python train.py --crop_scale_min=1 --encoder_head_dim=48 --encoder_parallel_block=false --fusion_encoder_norm="rmsnorm" --fusion_encoder_positions="learned" --residual_init="none" --max_precond_dim=1024
Rows from block 4 of the fusion encoder of a small model that answers yes/no questions on an image's attributes, named by matrix and row number. Rows with one number belong to one neuron. Each number is 128 + 32 x the weight over its row's rms, rounded and kept within 0 to 255. All counts start at 0.
Before each neuron's rows are labels from the 100 texts, of 14976, where the neuron reaches its highest value: "fires on" is the input token at the peak. Only what is clearly more common there than usual is listed. The data: abstract colour fields from 500 small random pattern networks. In brackets: how many of the 100.
# fc1: MLP up (fusion_encoder.blocks.4.mlp.fc1.weight, 576x192), inputs 128-191
# fc2: MLP down (fusion_encoder.blocks.4.mlp.fc2.weight, 192x576, transposed), outputs 128-191

fires on: "bright" (98)
fc1.101 [139  96 107 129 119 144  32  82 134 160 101 146  91  78 134 151 114 133 101 152 135 109 148 168 131 212 186 134 160 150 113  89 120 134 153  99 184  74 150 108 108 152 116 172 141 128 140  95 126 180 117 109 127 147 118 175 134 106 120  88 168 138 112 138]
fc2.101 [153 107 146 140 116 112 133  50 119 154 170 164  77 150  81  75 158 165 112 137 140 135 144 124  76 111 146 154 129 149  82 130 138  74 108 125 212 111 146 116 149 109 119 154 145 107 122 127 173 131 115 107 117 175 118 135 151 133 128 124  37 126 174 130]

fires on: "mostly blue" (86)
fc1.176 [ 61 135 111 154 147 114 113  98 163 130 123 105 142 161 101 169  57 137 148 175 124 151 135 124  92 131 128 194 114 167 121  88 129 115  71 165 121 173 106 122 107  99  71 108 100 132 127 115 142 141  97 124 136 144 118 133 111 115 162 103 137 103 132  81]
fc2.176 [115 120 110 185 131 106 160 161 127 130 107 113 138 147  92  79 149 117 161  87 161 126 113 132 126 103 133 134 131 139 130 105 167 171 125 150 173  62  64 129 143 154 154 139 117 124 166  95 117 137 122 130 143 138  29  74 103 143  60 133 119 149 103 124]

fires on: "fine detail" (54); "bright" (30)
fc1.84 [131 143 130  95 123 147  81  77 128 120 183  96 120 120 158 138 149 130 103 106 157 110 180 129 158  50  85 187 110 140 138 124 116 127 127 166 145 123 142 162  96  82  78 161 122 138  88 134  94 200 191 118 126 118 101 156 148  86 130 113 134 102 124 102]
fc2.84 [ 76 138 163 158 120 124 151 138 112 179 142 182 107 122 182 111 103 113 111 114 114  86 106 102 113  98 131 179 124 143 134 110  85 151  84 139 103 255 119 131  80 185 122 158 140 157 119 156  86 105 148 160  56 126  78 103 154  76 104 128 172 131 154 150]

fires on: "fine detail" (66); "bright" (34)
fc1.79 [ 65 177  63 114 140 132 161 139 124 116  95  99 131 101 155 133 178  94 144 129 109 174 148  80 138 147 145 143 113  55 157 152 107 152 141 114  98 143 128 136 128 104 113 129 113 103 119 168 120 138 156 173 154 104  80 130 133 136 115  96 145 133 113 109]
fc2.79 [137 152 182 100  96 138  99 178 139 151 123 165  98 133 163 114 136  69 131  80 103 137 136 130 129  92 128 117  95 102 141 166  92 142 117 136 103 138 161 121 124 143 133 203 200 115 105 102 110 155 131  58 119 123 152 105 127 123 144 101 156 124 146  84]

fires on: "mostly blue" (93)
fc1.65 [103 115 139 156  92 162  42  70 137  95 125 161  87  99 120  90 224 103 131 135 166 118 118 124 161 121 115 129 174 152  60 111 139 140 135 134 120 139 123 143 137 136  94 139 135 155 106 110 157 101 164 135 145 164 110 135 131 140 155 110  93 125 130 112]
fc2.65 [ 96 147 193 127  65 107 169 118 121 155 137 151  90 209 121  72 159 126 139  74  93 136 129 150 127 136 133 134 163 161 131 102 131 120 104 116 123  75 100 136  79  85 125 232 147  90 136 115 123  91 158 129 129 189 169 164 144 142 108 102 137 101  62 132]

fires on: "bright" (83)
fc1.510 [ 85 163 158  91 140 156  86  87 109 119 183 150  83 104 142  82 193 112 137 125 118 163 102 129 125 165 167  84 140 154 125 131 134  94 123 138 148 150  67 134 110 144 104 138 167 116  96 146 141 119 107 138 142 117 133 104 139 160 157 120  79 107 119 144]
fc2.510 [132 166  97 116 101 105  87  94 124 127 122 129 150 125 105   0 151 113 159  65  94 133 107 135 111 116 106 152 167  85 139 189 129 103  89 108  50  55  91 103 166 130 111 173 149 164 104 119  93 158 153 119  90 146 133  85 133 128 131 123 100 101 136 127]

fires on: "dark" (98)
fc1.561 [133 146 185 136 113  94 119 118 146 172 125 128  85 100  92 131 150  96 117 147 136 148 180 157 153 125 109 157 117  85 152 162 176 153 150 102 106  90 137 186 153  84 100 106 116 176 103 173  57 113 105 126  95 122  90  99  82 234 148 103 176 138 160  98]
fc2.561 [112 104  97 121 138 148  68  93 138 134 118 160 108 142 104 189  45 120 138 112 160  92 184 118 144  92 141  96 107 186 179  95 165 139 115  88 154 159 143 147  98 108 140  77  85 161 145 130 158 136 130 164 132  89 100 123 105 117 105 117 133 145 170 132]

fires on: "fine detail" (85)
fc1.128 [ 90 158  60 105 124 113 182 109 160 114 124 133 128  77 179 137 177 105 134 162 143 151 158 110 183 116 126 146 139 102 149 158 147 155 144 115  91 127 141 126 145 122 134 175  92 116 128 170 132 156 136 117 136  64 114 117 109 121 133 120 162 123 145 123]
fc2.128 [110 121 173 130 130 121 138 110 154 131 125 163 168 125 190   0 154 113 101 135  87  99 186 126 108 138 126 124 122  78 139 161 122 141 135 146 154 193 142 114 117 158 121 132 117 151 119 118 153 125 127 108  83 130 169 154 145 155 167 124 157  69 135 130]

fires on: "mostly blue" (33)
fc1.9 [114 185 129  90 147 139  87  75 153  94 100 129 116  93 123 127 123 102 168 122 120 153 156 124 163 162 157 172 139 142  96 178 135 170 112 124 115 129 116  99 110 142 160 176 152 136  67  97 141 201 138 154 148 139 138 179 124 106 154  95 174 114 140 139]
fc2.9 [ 90 174 119 143 134 104 111  86 100 152 160 137 140 116 102  28 104 139 130 160  87 133 120 116 118 120 133  61 117 108 117 171 119 136 148 142 105 120 124 140 159 139 118 238 163 121  90 124 127 127 156  66 135 116 131 166 123 100 149 145 166 111  82 111]

fires on: "dark" (42)
fc1.287 [ 72 178 125 139 112 178 150  72 118  98 111 141 115  92 139 105 156 136 176 109 132 132  96 163 181 139 141 104 151 158 144 160 120 130  82 118 151 188 106  77 123 155 134 150  98 123 128 145 166 120 103 132 160 144 125 101  94 159 102 135 124 101 137 149]
fc2.287 [132 134 123 108 142 114 105 182 136 130 164 106 192 114 125  69 141  89 171 153  62 163 113 131 100 120 114 140 165 150 164 166 150 146 117 171 108  18 105 115 131 104 139 154 148 158 122  66  56 123 154 100 140 126 158 143 101 164 154 137 103 131 174  98]

fires on: "mostly blue" (65)
fc1.514 [112 168 131 139 121 177 124 103 151 151 105 149 144  91  69 108 159 124 195 128 122 133 132 149 153 170 163 120 145 159 159 155 150 163  95 110 116 126 167 156 149 120 180 178 117 139  54  65 129 156 120 164 116 111 134 133 116 133 116  97 191 141 148  78]
fc2.514 [116 142 124 111 150 145 125 138 142 132 118 107 102 137 108 115 165 130 116 174 131 109 118 156 131 195 146 124 153 118 128 139 127  97 127 138  84 101 122  76 170 100 103 255 126 126 108 148  61  97 145  61  97 117 163 121 115  99 143 157 108 133 137 125]

fires on: "mostly blue" (52)
fc1.276 [ 96 155 107 132 133 148 130 106 130 126 117 146 111  70 103 120 120 121 178 120 116 155 139 127 135 187 144 148 135  91 150 156 117 164  64 119 150 150 104 105 161 137 190 146  96 123 110 107  97 186 122 172 136 146 101 122  94 163 133 107 152 142 131  92]
fc2.276 [ 91 112 101  96 162 132 126 151 132 140 128  67 122 123 114 101 132 117 157 182 128 150 125 129 141 166 143 134 122 119 110 167 130 118 109 142  88 118 125 121 152 139  91 255 129 106 112 135  52 120 165  61 107 127 129 112 138 109 131 160 115 108 134 126]

fires on: "fine detail" (70)
fc1.14 [124  93 104 127 127 122 118  95 138 127 139 111 128 106 114 119 127 112 163 171 142 121 145 147 142 133  69 165 172  52 196 113 127 128 113 107 149 108 101 101 185 131 108 116 112 154 136 166 115 100 138 109 110 155 163 104  69 248 121  86 153 150 133 105]
fc2.14 [ 84 135 165 130  93 133  75 159 139 146 159  98 127 101 132 137 117 158 177 132 103 139 154 111 103 119 125 142 132 182 115 144 177 122 134 128  87 171 131 148 139 131 126 110  92 159  76 183 183 110 127 117  72 105 107 116 154 105 174  58 114 145 183 138]

fires on: "mostly blue" (75)
fc1.238 [ 27 214 141 120 171 146  95  98 112 145 176  75 118 102  99 134 124 123 174 141 145 106  65 165 225 127 163 131  91 154 110 107 101 166  93 137 157 137 154 153  95  95 114 150  87 117 113 109 141 161 110 115 107 104  81 168 130 135 132 136 175 127 139 122]
fc2.238 [126 125 125 184 101  95 129 114  86 133 174 167 136 148  78  86 124 122  95 135 166  84 101  96 127 132 134 180 123 193 104  88 131 145 109 146 160 120  57  72 103 142 144 146 173 133  70 154 177  60 130 132  70 144 136  81 135 116  98 117  88 152 142 209]

fires on: "fine detail" (100)
fc1.229 [102 122 105  89 122  98 130 104  99  83 122 180 123 112 142 127 163 117 103 172 138 150 173 143 168 125 127 111 185 183  80 147  79 147 158 162  77 103 114 137  99 130 158 180 114 127 142 144 129 249 108 107 154 126  79 104 124  99 107 132 186  79 111 103]
fc2.229 [189 165 131  98  85 153 141 114  65 142 123 138 124 196 156  56  92  67 106 224 127 109 135 128 161 114 141 154  56  61 101 107 151 131 118 150 106 194 169 105  88 145 131 142 106 140 124 167 133 108 105 127 143  93 136 172 198 117 178 154 142 110 134 103]

fires on: "smooth" (100)
fc1.78 [179  92 143 111 145  96 174 108 114 140 130 129 122 178  98 125  77 145 111 137 167 187 168  91  99  88 150 151 123 172 126 127 129 135 143 127 165 150 112 119 107 145 103 137  96 137 161 113  97 173 142  75 147 123 104 147  75 124 174 128 158 132 124 122]
fc2.78 [147 119 174 178  61 109 110 142 128 135 102 136 113 106 118 128 147 147 143 149 118  70 166 119  98 108 137 162 146 111 136 139 153 121 129 157 127 132  98 135 122 121 106 144 172 110 117 114 225  94 147 105 126 160 128 119 147  92 107 162 100 187 159 158]

fires on: "fine detail" (73)
fc1.430 [109 132  55 108 154 119 158 162 117  89 137 128 130  93 164 118 164 135 127 129 157 155 166  92 119  85 164 152 102   0  88 181 118 134 140 146  75 132 153 138 149 117 164 145 116 107  99 137  94 186 121 161 165 111 103 125 146 184 118  97  93 145 147  92]
fc2.430 [ 86 106 153 121 115 133 132 161 122 130 116 168  84 117 184  30 132 131 103 132  49 115 179 146 111  96 106 120  89  83 118 156 111 118 131 122  95 209 137 108  92 149 109 139 151 114 114 125 154 127 135 101 110 115 120 115  99 139 165 119 171 110 148 135]

fires on: "fine detail" (78)
fc1.516 [116 125 138 132 136  91 191 182 147 158 163  92 119 128 158 104 167 104  99  89 140 163 245 150 117 114 141 186 111  68 136 187 144 116 141 141  85 137 143 147 187 153  98 156 111 143 113 182 108 138 126 125 104 116 117 123 117 174 166 113 148 139 147 116]
fc2.516 [141 133 144 137  80 108 105 135 153 151 117 130  60 108 145  28 132 172 115 183  81 132 155 122  92 125 173 123 124  98  97  98 167 124 107 128 155 227 107 116  94 150 150 121 141 134 140  53 253 123 118 132 115 100 144 139 146 112 138 119 129 164 148 137]

fires on: "dark" (59)
fc1.440 [112 175 116  94 167 135 122  75 115 140 101 112  91  62  77 143 170 149 193 126 164  91 113 175 130 151 118  74 145  61 176 164 123 143 149 116 187 146  90 114  78 146 107 111  87 144 112 171 119 107 223 146 179 145 150 142 118 140  74 143 144 139 139 142]
fc2.440 [116  81  84  86 152 175 118 114 135 119 127 108 154 167 196 139 137  77 111 142 123 122 105 117 141  96 154 117 134 126 168 152 122  95 117 127  61  99 138 141 127 151 123 156 148 142 154 120  63 134 135 123  89  98  96 110 124 163 141 119 111 117 170  82]

fires on: "bright" (55); "dark" (31)
fc1.456 [ 97 180 134 128 117 147 125  93 141 106 146 114  94  95 109 120 206 132 174  89 148 128 109 166 163 146 159  52 133 108 192 129 132  94 118 114 153 129  73  99 108 156 167 169 142 118 104  98 149 108 124 164 163 130 161  73  97 166 115 117 189 106 168 120]
fc2.456 [156 103 130 103  94 144 123 172 140 113 161 129 121 191 128  63 126  82 174 146 123 142 115 101 151 142 145 111 163 146 147 140 128 121 135 152  31  84 147 108  86 116 135 158 119 147 134 112  62 127 135  53 143 123 136 117 102 148 170 141 120 109 158  72]

fires on: "dark" (92)
fc1.114 [140 176 202  85 166 167 136  92  95 134  58 102 110  92  73 141 138 139 208 115 164  96 112 185 165 103 132 134 192 134 144 189 116 146 128 133 160 124  83 104 106 134 105 112 140 128 139 146  99  79 184 100 188 160 137 125 122 176 118 124 135 137 147 128]
fc2.114 [153 125 131 109 127 177 117  75 125 118 110 164 150 133 162 178 129  62  92  99 129 128 119 154 121 156 160 100 114 106 173 135 130  87 159 145 112  93 126 170 117 143 121  70  75 159 126 144  70 129 125 143 117  79 102  80 117 150 161  98 172 112 162 134]

fires on: "dark" (92)
fc1.30 [ 98 108 165 102 133 125 123 100 137 109  79 110  98 125 134  73 177 109 156 125 157 131 115 128 188 133  98 110 120 122 139 194 116 119 114 140 118  88  94 101 118 108  83  87 120 122 143 161 158 110 144 113 131 109 103 141  88 140  78 140 166 124 147  96]
fc2.30 [136 174 142 173 149 139 132  60 166 117 177 103 156 103 154 112  92 105 147 133  95 127 123 108 112 132 101 143 106 121 132 175 141 138 134 113 168 112 129 140 114 104 118 103  51 178 117 121 124 176 128 122 122 114 165 142 158 103 126 105  65 129 166 138]